config = dict(
    encoder_arch='mlp',
    model='contrastive image-text model',
    dataset='short English words printed on busy colour backdrops',
    train_examples=90422,
    image_size=24,
    crop_scale_min=1,
    horizontal_flip=False,
    color_jitter=0.2,
    tokenizer='word',
    vocab_size=241,
    loss='sigmoid',
    embed_dim=384,
    encoder_layers=10,
    encoder_norm='layernorm',
    encoder_norm_position='pre',
    encoder_activation='geglu',
    encoder_mlp_ratio=4,
    encoder_dropout=0.1,
    encoder_inner_norm=False,
    encoder_moe='top_k',
    encoder_drop_path=0.15,
    encoder_num_experts=32,
    encoder_moe_every=2,
    encoder_expert_mlp_ratio=0.25,
    encoder_experts_per_token=1,
    encoder_shared_expert=True,
    encoder_width=256,
    text_encoder_causal=False,
    text_encoder_width=256,
    text_encoder_layers=7,
    text_encoder_norm='layernorm',
    text_encoder_norm_position='pre',
    text_encoder_activation='gelu',
    text_encoder_mlp_ratio=2,
    text_encoder_head_dim=32,
    text_encoder_fused_qkv=False,
    text_encoder_bias='all',
    text_encoder_qk_norm=True,
    text_encoder_parallel_block=False,
    text_encoder_inner_norm=False,
    text_encoder_moe='top_k',
    text_encoder_drop_path=0.15,
    text_encoder_num_experts=16,
    text_encoder_moe_every=2,
    text_encoder_expert_mlp_ratio=0.5,
    text_encoder_experts_per_token=2,
    text_encoder_shared_expert=True,
    text_encoder_positions='sincos',
    residual_init='none',
    optimizer='normuon',
    muon_scale='match_rms_adamw',
    learning_rate=0.0035,
    momentum=0.9,
    nesterov=True,
    orthogonalizer='newton_schulz_5',
    adamw_lr_other_params=0.0025,
    l1_shrink=0.01,
    ema_decay=0.995,
    max_steps=6700,
    batch_size=256,
    epochs=19.0,
    lr_schedule='cosine',
    final_lr_fraction=0.1,
    warmup_steps=330,
    weight_decay=0.2,
    adamw_weight_decay_other_params=0.05,
)
Rows from block 5 of the image encoder of a small contrastive image-text model, named by matrix and row number. Rows with one number within an expert belong to one neuron, the router's apart. Each number is 128 + 24 x the weight over its row's rms, rounded and kept within 0 to 255. All counts start at 0.
Before each expert's rows are labels from the 100 images, of 14848, where the router gives the expert most weight on average: "strongest on" is what is common among them. Only what is clearly more common there than usual is listed. The data: short English words printed on busy colour backdrops.
# router: router (encoder.blocks.5.mlp.router.weight, 32x256, trained with AdamW), inputs 172-255
# gate: expert gate (encoder.blocks.5.mlp.gate, 32x64x256), inputs 172-255
# up: expert up (encoder.blocks.5.mlp.up, 32x64x256), inputs 172-255
# down: expert down (encoder.blocks.5.mlp.down, 32x256x64, transposed), outputs 172-255

# expert 24
strongest on: the letter b
router.24 [148 160 107 160 164 142 111 195 139  91 151 167 152 145 137 130 135 116 130 103  90 130  96 127 172 112 121 113 135  99 144 164 128  98  91 115  86 103 114 119 131 134 109 114 116 117 140 102 134 150 145 139 123 112 132 171 104 136 112 121  95 123 110 147 104 127 147 131 118 120 143 116 138 123 134 119 114 118 170 148 108  87 157  89]
gate.0 [166 131 129 173 105 142 111 191 128 113 128 108  94 150 136 117 138 123 149  90 103 144 131 152 130  77 133  98 134 105 151 132 171 107  94 100 144 132 130 130 143 152 125 126 150 123 135  72 136 101 141 128 115 113 128 123 167 134 134 151 128 187 168 119 117 147 154 134 220 118 139 111 135 116 139 133 172 128 125 159 111 102 148  96]
up.0 [142 125 155 111  93 125 149 151 121 106 143 115  88 128 151 148 102 126 141 121  90 109 130 140 189 133 136 120 135 107 129 129 159 113 129  80 140 127 125  75 160 125 134 121 129 113 140 147 127 125 122 113 134 141 133  90 167 130 132 138 117 127 141 122 117 126 112 138 148 137 117 151  93 136 181 166 129 152 163 134 147 123 140  99]
down.0 [150 139 153 104  44 149 140 165 129 141 141 136 136 134 139 138 106 132  85 168 119 180  90 160 111 155 139 117 132  91 137 147 160 136  92 136 126 131 105 103 124 121 127  96 120 125 146  97 123 114 126 114 130 111 148 123 160 143 186 139 123  60 135  79 100 180 107 142 114 123 180  95 110 129 150 169 126 149 132 131 111 133  92 125]
gate.1 [164 133 137 134 135 144 179 158 116 135  95  65 185 122 122 141 141 115 149 128 135 105 128 125  97 149  97 127 128  69 128 151 171 121 139 186 120 159 150 114 140 183 129  89 122 141 118 105  64 116 108  94  84 126 132 142 152 129 125 110 137 111 135 114 127 106 165 123 120 134 156 114 101 127  98  63  80 133 129  89 119 162 114 130]
up.1 [132 129 104 110 119 127 144 142 127 131 137  67 146 131 137 134 145 130 147 126 151 128 108 150  57 158 129 140 129  34 120 129 184 132 120 189 120 119 177 140 143 208 124 111 123 118 117  63 116 105 120 108  71 114 134 133 130 129 141 136 131 127 120 130 174 121 136 133 171 111 166 113 114 102 129  88  88 130 136 154 101 131 127 127]
down.1 [127 108 133 123 149 117  94  89 166 135 153 152 119  97 191 132 134 129 134 109 134  98 149 122 110 167 123 100 129 125  89 112 153 139 124 102 185 107 140 101 139 126 134 149 116 125 151  81 119 111 120 109 102 112 111 133 110 108 170 108 125 126 157 115 155 160 110 148 116 147 159 102 131 112 120 125 155 173 123 114 130 120 113 122]
gate.2 [139 130 101 164  74 127 154 130  91 135 122 114  99  62 169 137  84 137 134 157  94 127 129  96 166 144 137 127 161 102 111  92 133  93 124  96 127 131 148  99 139 115 121  37 135 130 139  89 116 128 132 128 160 115 127 172 141 140 129 124 116 135 161 134 129 123 133 115 176 118 122 134 125 135 127  81 173 130 134 107 130 132 129 135]
up.2 [107 122 133 133 133 101 164 128  79 123 173 104  81  74 140 141 111 141 135 145  83 134 128 125 157 182 118 139 140 109 108 116 128  89 152 160 131 109 128 113 166 127 147  91 125 132 127 128 143 135 117 119 122 150 158 129 137 133  95 120 108 127 144 181 133  98 138 125 149 118 141 124 119 131 137 154 128 112 104 110 130 141 113 128]
down.2 [102 146 129 141 142  98 102 101 134 115 192 130 118 123 115 128 146 153 128 106 131 117 128 127 102 102 134 108 131 147 169 164 129 146 149 112 130 120 133 127 172 136 133 125  95  84 108 106 142 134 119 167 110 137 170 128 136 174  82 132 145 142 113 157 112 174 178 123 130 132 146 122  99 154 126 133  75 140 127 136 127 113 108 128]
gate.3 [116 126 141 153 154 144 126 121  75 112 166 131 124 131 135 142 116 127 139 153 130 131 143 169 112 131 134 134 128  90 128 120 160  74 129 137 122 133 197 110 135 100 131 180 130 155 176 126  77 121  91 101 120 178 117  97 122 137 134 119 116 131 117 122 111 142 129 126 150 107 105  61 107 113 119 128  33 144 158 176 137 127 130 131]
up.3 [111 127 161 133 159 150 128 125  74  92 144 138 125 125 128 144 138 126 172 128 124 135 139 148  97 129 136 121 141  89 129 178 142  94 115 156 110 115 166 108 128 116 135 197 118 146 128 136  93 125 101 138 119 139 119 110 121 128 132 115 115 139 125 127 126 152 119 128 141 105 119  81  98 125 129 142  36 138 161 190 132 105 141 129]
down.3 [148 130  91 108 151 133 123 128 152 118 156 139 130 134 126 134 130 116 138 120 141 111 119 165 133 157  97 184 147 131 130 131 123 130 150 123  76 126 131 143 118 130 143 134 135 171 124 155 103 114  81 127 147 129  91 110 130 134 128 107 117  95 148 137 127 109 105 181  89  97 125 121 132  88 132 138 177 150 122 119 145 105 143 119]
gate.4 [133 123 159 159 139 134 129 144 116 117 132 148 153 163 127 138 132 152 149 125 143 123 131 150 109 128  96 122 130 130 134  86 132 103 131 114 135 141 173 115 129 128 130 114 126 138 125 149  96 136  69 154 130 137 109 154 107 139 127 147 110 132  66 128 128  87 159 128 133  98 141  91 138 121  81  85 110 139 200 127 138 120 129 127]
up.4 [167 117 131 109 128 140 111 132 126 129 126 114  87 167 135 131 127 150 103 145 161  95 101 197 125 143 137 120 140 136 118 127 124 141 127  83 167 122 146 157 150 106  96 181 115 150 129 103 142 126  94  97 135 130 138 146 130 129 142 136 126 128 115 137 130 135  96 155 136 129 138 131 101 120 105 153 131  98 125 120  76 130 131 175]
down.4 [152 202 116 148 117  92 148 128 145 125 117 133 147 122 125 143 137 118 110 125 116 127 124 156 125 128 136 129 178 153 138 141 151 109 135  80 121 191 123 156  90 132 123 103 126 130 113 106 112 126 122 118 159 103 148 133 129 117 127 101 134 111 110 139 132 136 139 125 115  94 132 176  96 127 126 136 126 120 124 149 126 141 154 119]
gate.5 [134 128 112 102 123 126 130 140 167 125 146  39 136 130 120 118 108 129  96 125 126 108 144 131  75 101  87 104 137  94 134 157 104 135 152 184 133 124 114 198 142 200 138 135 112 168 137 122 102 123 145 115 158 130 126 126 139 127 127 143 127 150 125 124 121 149 116 158 129 173 162 118 139  99 127 169 151 122 138 135 111 108 107 132]
up.5 [114 134 131  97 144 128 102 152  91 136 126  86 121  97 133 149 120 119 143 111  99 140 128 154 145 182  91 161 137  95 141 177 131 137 120 110 144 126 144 153 150 157 143  79  92 129 126  72 106  75 126  50 159 141  78 129 151 127 143 134 121 126 162 118 122 195 107 138 140 157 115 139 128 128 138 147 148 124  69 129 120 102 136 128]
down.5 [102 127 144 129 148 141 129 142 122  99 154 119 119 137 135 101 148 129 117  87 125 123 124 102 132 118 120 108 144 124 133 126 134 128  70 127 125 119 128 136 151 188 140 129 149 108 151 135 128 126 156 118  98 133 117 133 117 125 116 113 163 125 156 137 126 145 109 123 139 112 129 154 138 167 132 197 164 135 132 109 112 149 126 103]

# expert 30
strongest on: white ink; yellow ink
router.30 [126 141 125 134 117 145  81 138 171  92 110 128 107 130 159 167 120 114 120 147 126 107 117  94  90 100 144 119 117 163  69 129  98 170 192 133 136 123  85 140 161  84 183 112 122 132 114 139 116 155 150 178 166 124 168 120  92 106 148 143  95 110 165 119 171 157 109 102 137 125 117 148  94  89 112 110 153 111  97 130 115 146 148 132]
gate.0 [148 136 135  82 144 147 136 139  45 137 140 139 144 166 124 133 155 155 123 113 119 121 139 132 148 138 127 118 132 116 111 151  83 102 130 112 149 128 167 138 126  93 150 156 101 123 132 128 122 120 116  99 129 128 159 113 115 131 106 110 143 138 120 110 105 130 123 135 115 112  97 108 137 124 169  99 158  93 126 156 133 158 134 124]
up.0 [153 133 132 115 128 157 103 130 116 127 159 133 176 136 121 127 158 152 121 139 147 109 140 152 147 128 135 130 134 128 108 134  92 124 109 129 129 123 153 133 134  22 121 116 132 124 134 143  81 162 129 125 143 136 122 126 132 121 124 126 139 134 127 128 126 136 117 155  98 100 122  98 151 129 158  75 158 141 134 155 128 121 133 122]
down.0 [110 134 116 152 128 113 130  90 111 185 143 135 112 130 103 147 118 132 134 116 129 121 146 121 118  82 140 115 125  83 134 114 142 107 145 121 130  97 105 217 109  97 111 136  92 137 169 121 116 125 106 119 136 116 136 141 130 137 137 120 117 123 146 115 133 108 202  74 141 154 122 104 133  85 117 155 139  98 105 113 127 164  98 143]
gate.1 [113 128 110 135 119  93 122 131 136 165 140 165  71  84 131 145 172 142 130 117 103  96 126 130 173 130 132 103 144 119 131 139 147 126 164  58 127 111 112 149 144 161 122 148 106 160 128  97 144 140 128 136 127 137 168 140 119 163 121 131 127 127 125 136 101 136 109 122 244 140 109 152 130 111 130 150 129 135 115 125 128 142 147 119]
up.1 [ 37 127  95 135 127 131 141 130 125 138 102 129 108  67 167 146 170 132 126 132 102 144 126 157 155 121 135 119 128 147 130 147  70 142 154  81 121 140 134 145 148 159 122 154 108 120 109 114 172 146 149 133 122 120 131 143 127 149 111 128 119 129 156 140 116  87  68 120 219 149 123 124 113 117 100 115 141 160  96 101 127 128 140 113]
down.1 [119 118 147  61 120 117 124 115 136 119 130 123 148 153 101  90 117 111 151 156 142 137 129  81 151 127 127  99 153 140 141 128 117  73 136  84  77 121 116 135 116  83 135 127 124 139  95 121 120 137 164 149 120 138  76 134 125 108 142 142 170 152 106 154 183 123 161 130 117 111  97 152 129 131 128 109 130  65 100 110 133 112 132 121]
gate.2 [111 134 106 112 138 125 128 137 193 140  58 126 161 128 144 130 143 112 124 145 123 158 125 126 142 113 133 135 109 105 121  93  95 122 157 131 123 130 132 121 107  54 148 126  96 137  77 136 116 128 156 148 113 134  53 132 137 125 145 129 131 141 148 120 127 193 126 100 138 118  91 107 108 135  70 103 162  89 106 123 117 132 130 124]
up.2 [121 125 142 128 113 129 123 114  66 109 197 127 121 128 121 125 116 140 130  88 137 122 130 126 130 148 110 106 152 132 147 156 147 124  71 114 134 135 122 127 153 206 104 132 182 112 170 105 156 126  87 108 135 126 193 131 121 131 126 129 128 113 108 132 130  38 131 147 108 146 155 147 156 125 187 145  95 167 136 140 129 117 129 128]
down.2 [ 95 114 118 111 108 126 142 102 139 103 108 121 122 135  98 141 136 139 134 126 121 125 141 161 132 142  71 138 155 128 128 148 118 122 178 185 124 131 164 138 124 122 100 125 128 113 161 169 125 128 135 111 179 129 127 141 148 129 138 124  76 106 121 133 125 106 134 125 146 128 127  90 127 138 112 112 133 144 122  56 107 120  93 165]
gate.3 [164 129 134  92 123 130 159 127 111 132  83 150 137 128 125 167 133 113 122  89 122 216 154 114 184 150 180 126 103  84 121 140 118  96 122 130 102 114 119 147 100 199 127 160 141 143 125 135 127 121 148 134 127 127 119 141 124 119 171 129 142 132 121  80 129 111  98 139 112 101 128 133 105 136 125 140 141 131 135 180 114 125 130 155]
up.3 [117 128 111 153 147 108 103 127  81 126 164 135  81 161 148 118 124 119 136  97 123 117 122 130 139 127 102 136 130 163 133  99 170 134 134 120 143 109 168 117  99  92 147 175  95 109 150 120  88 131 113 151 129 139 130 108 159 127 116 135 146 123  88 102 129 143 135 168 119 152  94  46 156 127 125 139 104 120 107 111 145 123 116 120]
down.3 [210 121 141 168 147 121 132 119 118 131  32 140 141 111 110  92 142 131 151 126 142 186 129 124 125 159 123 152 170  80 122 128 131 130 123 134 187  97 131 107 101 146 133  80  75 147 129 126 141 100 161 139 107 163 121 139 143 137 107 149 119 175  94 132 135 114 144 109 107 159 105 129 150 123 133 134 133  82 129 207 148  79 117 172]
gate.4 [145 150 139 123 137 127 162 138 111 129 126 120 134 102 129 132 106 127 120 108 114 112 131 140  96 153 196 132 163 168 117  89 151 138 103 109 132 133 172 161 111 110 110 123  93 156 124 146 151 130 132 109 145 162 141 173 128 127  72 146 121 134 103 124 123 109 140 147 162 153 132  88  99 132 138 120  80 172 141 107  92 135 110 126]
up.4 [124 111 123 130 121 131 119  95 154 135 129 131 122 146 128 121 143 123 129 161 144 154 124 119 150 106 100 150 106  84 126 142 143 133 146 150 121 124 113  41 127 146 122 115 147 121 117 101 129 125 141 131 113 112 123  98 112 142 155 127 141 118 148 133 130 136 139 100 123  99 107 131 165 162 132 119 134 124 124 145 131 116 136 131]
down.4 [105 111 137 143 145 133 121 156  92 110 126 107 144 114  98  76 183 123 128  87 199 127 147 147 128 118 132 131 141 114 130 127 118  90  94 167 110 104 147 136 143 177 120 155 132 129 125 110 124 133 160 140 136 145  95 171 101 126 123 119 145 129 133 168 138 146 164 107 120  95 139 125 158 180 131 128 137 121  74 173 131 140 177 112]
gate.5 [132 125  94 143 117 114 173 116 148 127 153  66 105 133 130 128 131 120 128 250 140 173 134 111 111  73 125 145 134 141 135 108 113 135 134 187 131 127 122 140 146 120 140 135 130 127 131 120  96 128 142  98 170 127  92 163 139 118 153 127 132 128 125 126  52 124 113 113  46 112 126 135 141 128 111 107 141 127 122 132 126 121 139 136]
up.5 [ 42 134 121 143  98 152 123 142 113 130 129 132 103 161 140 144  98 127 114 125 104  59 128 145 170 196 120  92 130 129 110 172  81 114 131 108 130 166 138 146 132 144 113  48 136 137 121 143 143 132 112 112 123 121 123 136 153 141 141  79 106 127  95 135 148 133 174 144 145 129 171 137 109 129 173 130 131 130 137 118 110 127 129 137]
down.5 [117 125 130 130 139 153 149 127 126 172 130 159 111 150  95  94 119 126 173 113 126 123  53 165 146 113 105 118  99 135 130 137 140 145 118 128 118 141 155 158 149 118 151 127 112 103 146 171 145 149 158 146 149 103 125 135 132 139 117 114 124 126  75 122 114 124 111 129 136 121 128 128 132 132 172 150 134 172 128 138 136 158  75 123]

# expert 26
strongest on: monospaced
router.26 [ 97 147 102 105 145 121 147 171 139 131 112  94 154 142 136 130 141 139 124 119 133 123 148 136 114 122 101 154  73  94  83 108 108 115 139 183 167 147 152 171 123 164  94 143 115 123 108 129  72 128 103 130 102 122 112 130 130 141 194 111 132 154 131 143 157 110 176 120 152 151 105 111 144 178  92 146 157 102  98 141 150 107 137 127]
gate.0 [ 92 129 146 123 131 134 136 129 149 122 106 125 124 101 136 120 125 112 122 106 160 140 134 111 118  77 165 165 129 126 131  93 114 121 122 103 113 170 125 141 138 127 131 108 137 117  93 134 176 120 164 140 144 152 151 147 100 120 148 113 138 131 118 127 116 125 123 139 118 133  72 130 128 112 113 129 124 129 108 170 129 120 133 128]
up.0 [135 128 104 129  87 112 165 129 158 122  88 125 113 110 131 128 126 109 116 109 139 153 129 117  84 115 148 148 128 116 118 112 136 102 109 124 108 148 121 131 129 127 130  77 129 127  97 118 142 120 151 144 158 128 166 139 119 121 166 108 168 131 126 129 107 125 137 119 169 123  62 126 159 107 117 129 111 114 116 143 128 116 133 140]
down.0 [125 143 121 164  99 128  93 147 139 130 105 143 129 126 130 131  89 147 119 140 126 131 121 166 131 128 122 140 129 151 127 112 144 103 134  98 110 130 130 132 134 129 122 136 118 211 129 152 155 133 111  99 142 129 160 119 154 125 139 166 135 105 141  90 127 135 104 100 125 127 150  97 123 118 162 134  76 119 134 162 120 120 151 152]
gate.1 [132 128 132 142 174 165 127 102 152 127 159  92 163 135 162 144 148  95 121 174 143 174 127 130 165 108 128 145 109 135 128 127 152 112 127 130 132 119 156 136 141  90 134 133 154  74 136 148 125 112  87 141 121 119 126 122 131 126 133 120 113 125 133 126 143  99 126 161 132 125 153  99 108 142 139 140 108 127 130  88 153 123 135 127]
up.1 [131 128 120 154  85 103 128 145 116 107 115 187 104 112  89  97 125 134 135 105 137  65 130 112  93 150 126 105 152 124 129 131 126 153 153 118 118 154 104 116 111 192 127 126 110 196 124 112 130 151 162 108 139 146 128 133 128 128 103 151 143 129 115 131  90 167 127 111 122 125 109 152 142 117 104 128 124 138 140 148  90 127 120 130]
down.1 [131 123 121  61 199 161 195 169 126 143 119 127 130 136 108 113 147 134 119 104 139 132 136  79 152  87 139 120  71  94 109 126  57 142 174 129 136 155 128 147  63 118 118 142 124 129 103 118 125 131 145 123  86 107 130 131 126 127 121 113 130 107 128 103 117 142 160 131 126 168 127 114 151 116 126 123 163 118 123 113 127 165  97 189]
gate.2 [128 132 138 115 127 133 162 132 128 131  64  68 164 115 124  96 173 110 117  98 166 176 133 132 103 145 116 120 113 135 129 133 147 109 110 167 113 120 145 177 131 178 129 129 139 168 129  97 133  98 127 135 152 137  63 130  81 107 151 124 141 119 147 128 129  86 163 127 111 117 121 167 127 132 113  99 128 169 115 125 129 136 110 128]
up.2 [117 124 117 136 120 122 101 109 119 135 168 185 122 135 146 151  71 147 155 206  98 115 114 111 160 108 143 109 129 114 134 103 113 133 155  63 126 148  94  71 119  87 132 128 127  69 130 156 127 126 135 118 105 106 187 126 166 135 108 140 122 147 109 142 129 140 101 144 139 130 109 116 146 115 137 170 123 107 148 135 132 129 139 132]
down.2 [120 142 111 143 128 114 164 156 115 128 120  92 120 127 157 128 111 106 127 127 158 184 156 122 131 127 114 106 127 110 148 127 111 129 128 192 114 128 160 137 109 193 120 150 159 172 121 115 132 139 144 131 134 132 117 140 125 126 135 110 126 136 131 132 145 109 120 149 119 132 168 156 127 118 115 154 117 130 136 125 157 125 117 115]
gate.3 [132 136 112 134 126 115 137  95 173 138 102  86  91 108 138  95 124 113 131  60 176 134 127 128 101 124  99 125 129 123 128 153 159 139 135 129 132 132 125 122 108 124 117 130 151 178 111 123 132 153 125 129 131 126 109 153 133 130 143 129 129  83 130 116 105 131 133 100 112 120 131 126 136 114 157 121 107 140 118  51 132 122 141 131]
up.3 [143 132 122 130 128 141 132 131  82 143 125 119 143 145 129 118 120 134 118 172 121  96 119 107 167 141 173 134  72 150 120  78 127  94 123 144 129 124 137 127 119 118 146 135 124 122 129 131 112 135  67  96 137 126 129  80 126 122 133 137 137 171  92 128 183 136 127 128 157 159 162 105 123 131 131 149 118  84 157 152 116 151 124 126]
down.3 [172 140 153 108 131 131 128  77 163 123 181 121 126 129 121 143 136 152  85 155 149 126 117 117 144 123 133 121 116 135 172 120 126 139 128 125 117 121 126 122  89 138 141 134 119 154 155 116 108  57 137 156 124 119 121 141 138 150 134 127 128 133 128 144 145 146 129  86 126 152 125 143 148 148  86 117 143 120 123 118 150 150 120 125]
gate.4 [108 125 145 126 128 113 156 142 158 129 165 128 174 130 110 149 128 124 152 169 151 123 131 110 107 145 146 120 132 123 126 108 134 130 141 175 126 142  97 146  93 118 174 121 126 135 127 107  97 147 124 128 145 140 119 128 133 126 174 123 128 128 119 142 134 152 169 127 130 104 152 174 129 130 129  53 115 102 142 153 160 116 114 128]
up.4 [119 129 151  73 139 176  57 154 145 117 151 132 127 122 123 153 129 126 126 148 114 110 129 119 118  95  96 136 135 148 131 101  90  79 131  84 137 128 138 163 161  77 130 140 121 132 141 212 139 123 137 107 132 128 133 129 122 125 106 129  94 130 126 128 110 183 146 128 118 126  92 103 162 128 156 150 146 124 165 178  90 153 111 114]
down.4 [155 128 134 119 148 131 128  83 100 118 125 156 113 127 111  91 133 134 136 135 124 155 126  84 144 142 136 102 140 170 116 109 166 131 148 113 117 152 152  99 137 152 150 145 152 179  52 133 129 142 123 110 116 126 104 146 109 127 164 146 135 116 129 143 147 185 129  98 107 152  91 128 115 128 118 136 113 145 171  73 126 126 113 130]
gate.5 [116 122 100 123 147 134 127 151 120 113 169 108 133 123 127 132 124 117 140  53 108 138 128 135 208 116 124 142  98 113 145 127 173 119 101 168 137 128 136 142  80 199 114 140 102 104 167 135 103 128 121 121  68 153 125 155 132 120 162 110 129 123 116 123 144 105 165 102 145 149 130  79 123 124  76 152 184  96 133  86 159 105 118 132]
up.5 [144 150 176 150 117 116 138 106 132 138 112 138 128 136 129 127 128 141 125 200 125 130 128 122  69 145 139 112 143 167 120 133 116 135 162 111 129 130 110 112 168  70 130 135 133 150  82 137 128 131 140 128 153 127 123  98 130 143  96 142 111 132 152 126 118 164  91 176 123  91 124 135 126 132 197 116 104 137 132 172 120 131 137 128]
down.5 [100 151 143 121 144 120 128 151  95 106 125 126 119 130 116 130 110 101 119 123  57 149 126  96 138 123 111  84 156  73 118 159 140 174  95 111  77 103 136 134 125 130 128 148 101 107 145 130 120  99 141 126  99 121 130 139 142 134 123 117 155 183 127 131 116  93  77 121 131 136 112 181 169 142 129 125 136  90 124  61 151 136 154 120]

# expert 23
strongest on: red ink
router.23 [163 133 175 168 132 101 152 132 109 120 139 157 161 104 140 123  95 156 123 115 124 127 117 117 166 125 107 167 130 124 193 119 169 122 103 140 126 117  94 133 104  66 149 136 143 100 152 111 147  91 114 116 136 121 153 127 134 123 126 108 150 130 123 149 103 157 170 149  99 135 136 146  90 128 131 126  97  83 143 136 123 123 138 121]
gate.0 [ 71 132 110 150 158 136 143 121 114 133 170 132 120 146 128 116 130 107 118 128  97 122 123 106 162 126  91 111 164 113 112 128  94 123 125 162 124 121 111 146 168 138 125 130 103 127 152 143 117 127  84 116 164 133 175  91 136 138 114 126 139 127 131 125 124 135 116 147 110 147  85 184 151 124 135 113 125 127 170  77 156 130 137 127]
up.0 [129 135 106 148 154 128 122 170 124 131 188 182  44 130 121 112  78 144 148 101 127 122 130 138  73 132 156  86 181 119 134 128 133 193 107  83 120 133 113 143 134 159 127 154 104 119 134 137 125 118 136 161 170 132 122 122 174 128 127 122 109 127 138 155 112 181  85 136 118 161 138  89 166 129 114  90  84 135 175 136 149 112 158 118]
down.0 [148 164 110 128 142 156 123 136  96  87 143 133 137 115 127 127 145 141 169  91 111 127 118 139 128 161 129 124 131 111 128 136 124 129 136 122 126 150 147 131 132 123 111 123 151 105 149 200 118 136 180 108 113 153 114 116 100 125 121 133 118 103 129 140 116 126 171 127 124 103 110 135 109 128 144 124 184 132 126 162 120 124 107 119]
gate.1 [132 135 156 161 104 141 122 134 119 122 125  69 100 132 130 125 114 109 128 138 146  84 125 141 199 125 121 139 104 150 138  83 223  81  93 109 125 107 136 141 112  46 112 141 130 162 138 167 111 126 121 124  98 164 111 130 121 128 127 127 117 141 122 122 130 126 127 116 142 117  80 145 125 120 143 162 157 102 165 112 121 117 130 156]
up.1 [148 116  78 143 188 134 128 127 111 118 123 170 124 123 121 126 110 141 130 107 103 155 128 115  56 135 133 127 147  94 127 180  75 157 163 127 139 138 138 116 123 209 175 109 127 110 114 118 123 149 134 152 143 111 127 142 126 124 135 126 135 128 138 146 129 129 128 119 122 131 185 105 128 153  98 130 139 153 124 129 125 137 117 107]
down.1 [ 83 127 153  95 139 110 116  80 130  89 103 106 130 124 112 123 109 112 167 119 156 103 168 131 139 141 157 110 138  95 103 129  85 195 117 140 140 141  88 136 125 130 142  96 124  80 178 123 150 130 127 145  99 101  89 153 130 130 169 128 137 109 137 139 130 116 123 154 128 175 127 128 116 124 119 100 115 171 152 127 131  91 131 121]
gate.2 [112 130 133  82 129 109 116 152  82 125 141 113 194 129 129 131 147 122 131 176 113 185 103  92 180  85 139 166 116  51 125  93  68 152 150 111 124 105 119 157 124 140 138 115 130  88 114 108 166 131 114 107 104 135 156 145 146 148 103 124 161 152 136 119 129 122 135  94  98 144  98 127 111 139 122  95 152 148 147 111  88 128 155 142]
up.2 [130 113 128 136 145 165 127 111 165 114 166 126  81 118 118 114 101 122 176  94 148 111 129 121  87 140 130 128 165 202 112 132 137 100 112 166 123 121 129 114 140  87 117 177 130  55 141 122 120 105 127 134 157 109 130 109 114 117 151 130 121 103 131 135 122 146 129 127  93  92 125 136 132 131 112 146 128 111 150 118 182 101 127 130]
down.2 [150 130 131 138 185 128  81 127 171 123 102 110  93 161 123  88 143 102 127 115 118 136 100 108 165 129  92 116 123  81 117 143 158 119 115  91 123 132 160 125 132 134 165 137 127 123 130 147 137 114 141 118 131 131 135  99 132 143 112 165 141 104 118 152  86 120 109 136 100 119  74 124 118 135 127 113 114 142 102 128 148 136 119 126]
gate.3 [143 115 143 162  80 101 129 132 127 146 167 121 111  95 126 138  75 116 128 108 129 105 140 150 100 106 147 132 132 130 126 104 127 154 109 169 133 102 122 130 193 157 113  93 109 131  96 136 159 129  92 126 100 120 133 103 141 113  97 117 106 133 140 153 100 136 129 106 147  83 138 151 134 102 135 127 168  71 133 131  78 151 148 119]
up.3 [126 139 129 143  91 109 110 135 118 114 150 123 118 132 127 110 116 123 136 186 164  96 128 153 130 118 144 128 137 140 119 150  71 130 101 155 139  94 124 136 180 136 119  97 141 143 124 127 146 132 121  67 122  65 164 117 148 119 122 129 125  97 123 129 126 119 126  93 128 102 161 139 148 108 171 119 176  59 128 155 127 147 135 125]
down.3 [ 74 122 150 133 158 161 144 103 148 135 123 139 126 158  79  86 148 101 125 151 145 121 146 130 127 131 131 146 138 141 127 152 101 101 151 131 147 123 175 128 125 107 142 105 118 109  96 129 143  96 104 123 135 165 128 153 132 164 123 168 149 144  90 114 117 116 200  96 128 152 167 132 123  84 125  99 125 131 125 155 106 121 122 142]
gate.4 [107 134  77 195 142 110 143  93 161 115  68 135 178 126 160 156 112 103 123 107 111 155 134  80  90  90 106 128 155 136 127 147  97 120 131 147 126 129 129 107 116 118 132 106  71  78 116  95 138 114 175 178 170 151 139 144 104 129  95 116 155 145 150 133 118 122 126 134 153 129  88 120  81 170 138  97 126 167 125  95 127 108 103 111]
up.4 [106 135 137 189 132 111 144 103 127 128  94  98 148 149 153 128 128 115 117  85 133 190 153 146  69 117 127 134 128 149 113 127  87 134 115 156 154 138 110 130 118 122 131 121 103  87 123 127 110 135 124 152 191 122 176 153 128 104 117 129 145 139 132 123 159 122 103 115 153 108 120 135 108 152 130 105 137 135 149 112 123  66 105 128]
down.4 [126 111  81  77 164 180 105 132 118 130  81 100 181 133  67 121 137 113 141 149 128 123 132 117 128 136 115 136 119  98 120 120 121  87 126 127  99 134 184 128 150 129 171 129 168  98  97 119 138 146  94  75 138 159  51 122 119 134 102 123 144 121 108 110  86 131 117 132 135 125 138 105  94 107 132 125 151  91 100 162 159 106 126 114]
gate.5 [171 105 142 141 140  96 146 125 208 158 133 115 138 174 121 139 127 139 130 200 120 127 129 124 132 115 120 149 125  90 128  99 194  88 102 211 125 105 139 128  98 113 118 101 130 130 142 160 132 104 125 103 143 135 129 104 143  97 127 148 138 130 116 132 128 106 116 174 180 110 151 138 144 120 122  72  96  55 154 140 140 157 128 129]
up.5 [141 127 140 131 123  76 133 138 155 157 117 112 163 137 138 127 100 130 134 178 149 149 140 129 104 123 130 150 116  70 129 117 164  90  98 220 122 123 145 145 110 107 122  91 128 131 117 142 141 111 141 101 119 126 121 117 151 108 125 154 141 131 104 116 138  82 117 140 230  99 133 114 131 115 128  84 104  59 110 140 120 151 135 120]
down.5 [133 138  72 139 141 129 129 116 138 157 136 107 126 128 131 126 107 130 112 171 120 166 130 133 103 137 148 121 121 113 134  99 161 119 113 125 109 152 136 128 117 114 138 164 169 146 108 158 121 126 110 132 110 114 116 162 160 128 120  94 165 161 158 112 162 130 128 143 164 100 126 105  88 139 125 124 139 142 126 116 184  91 165 108]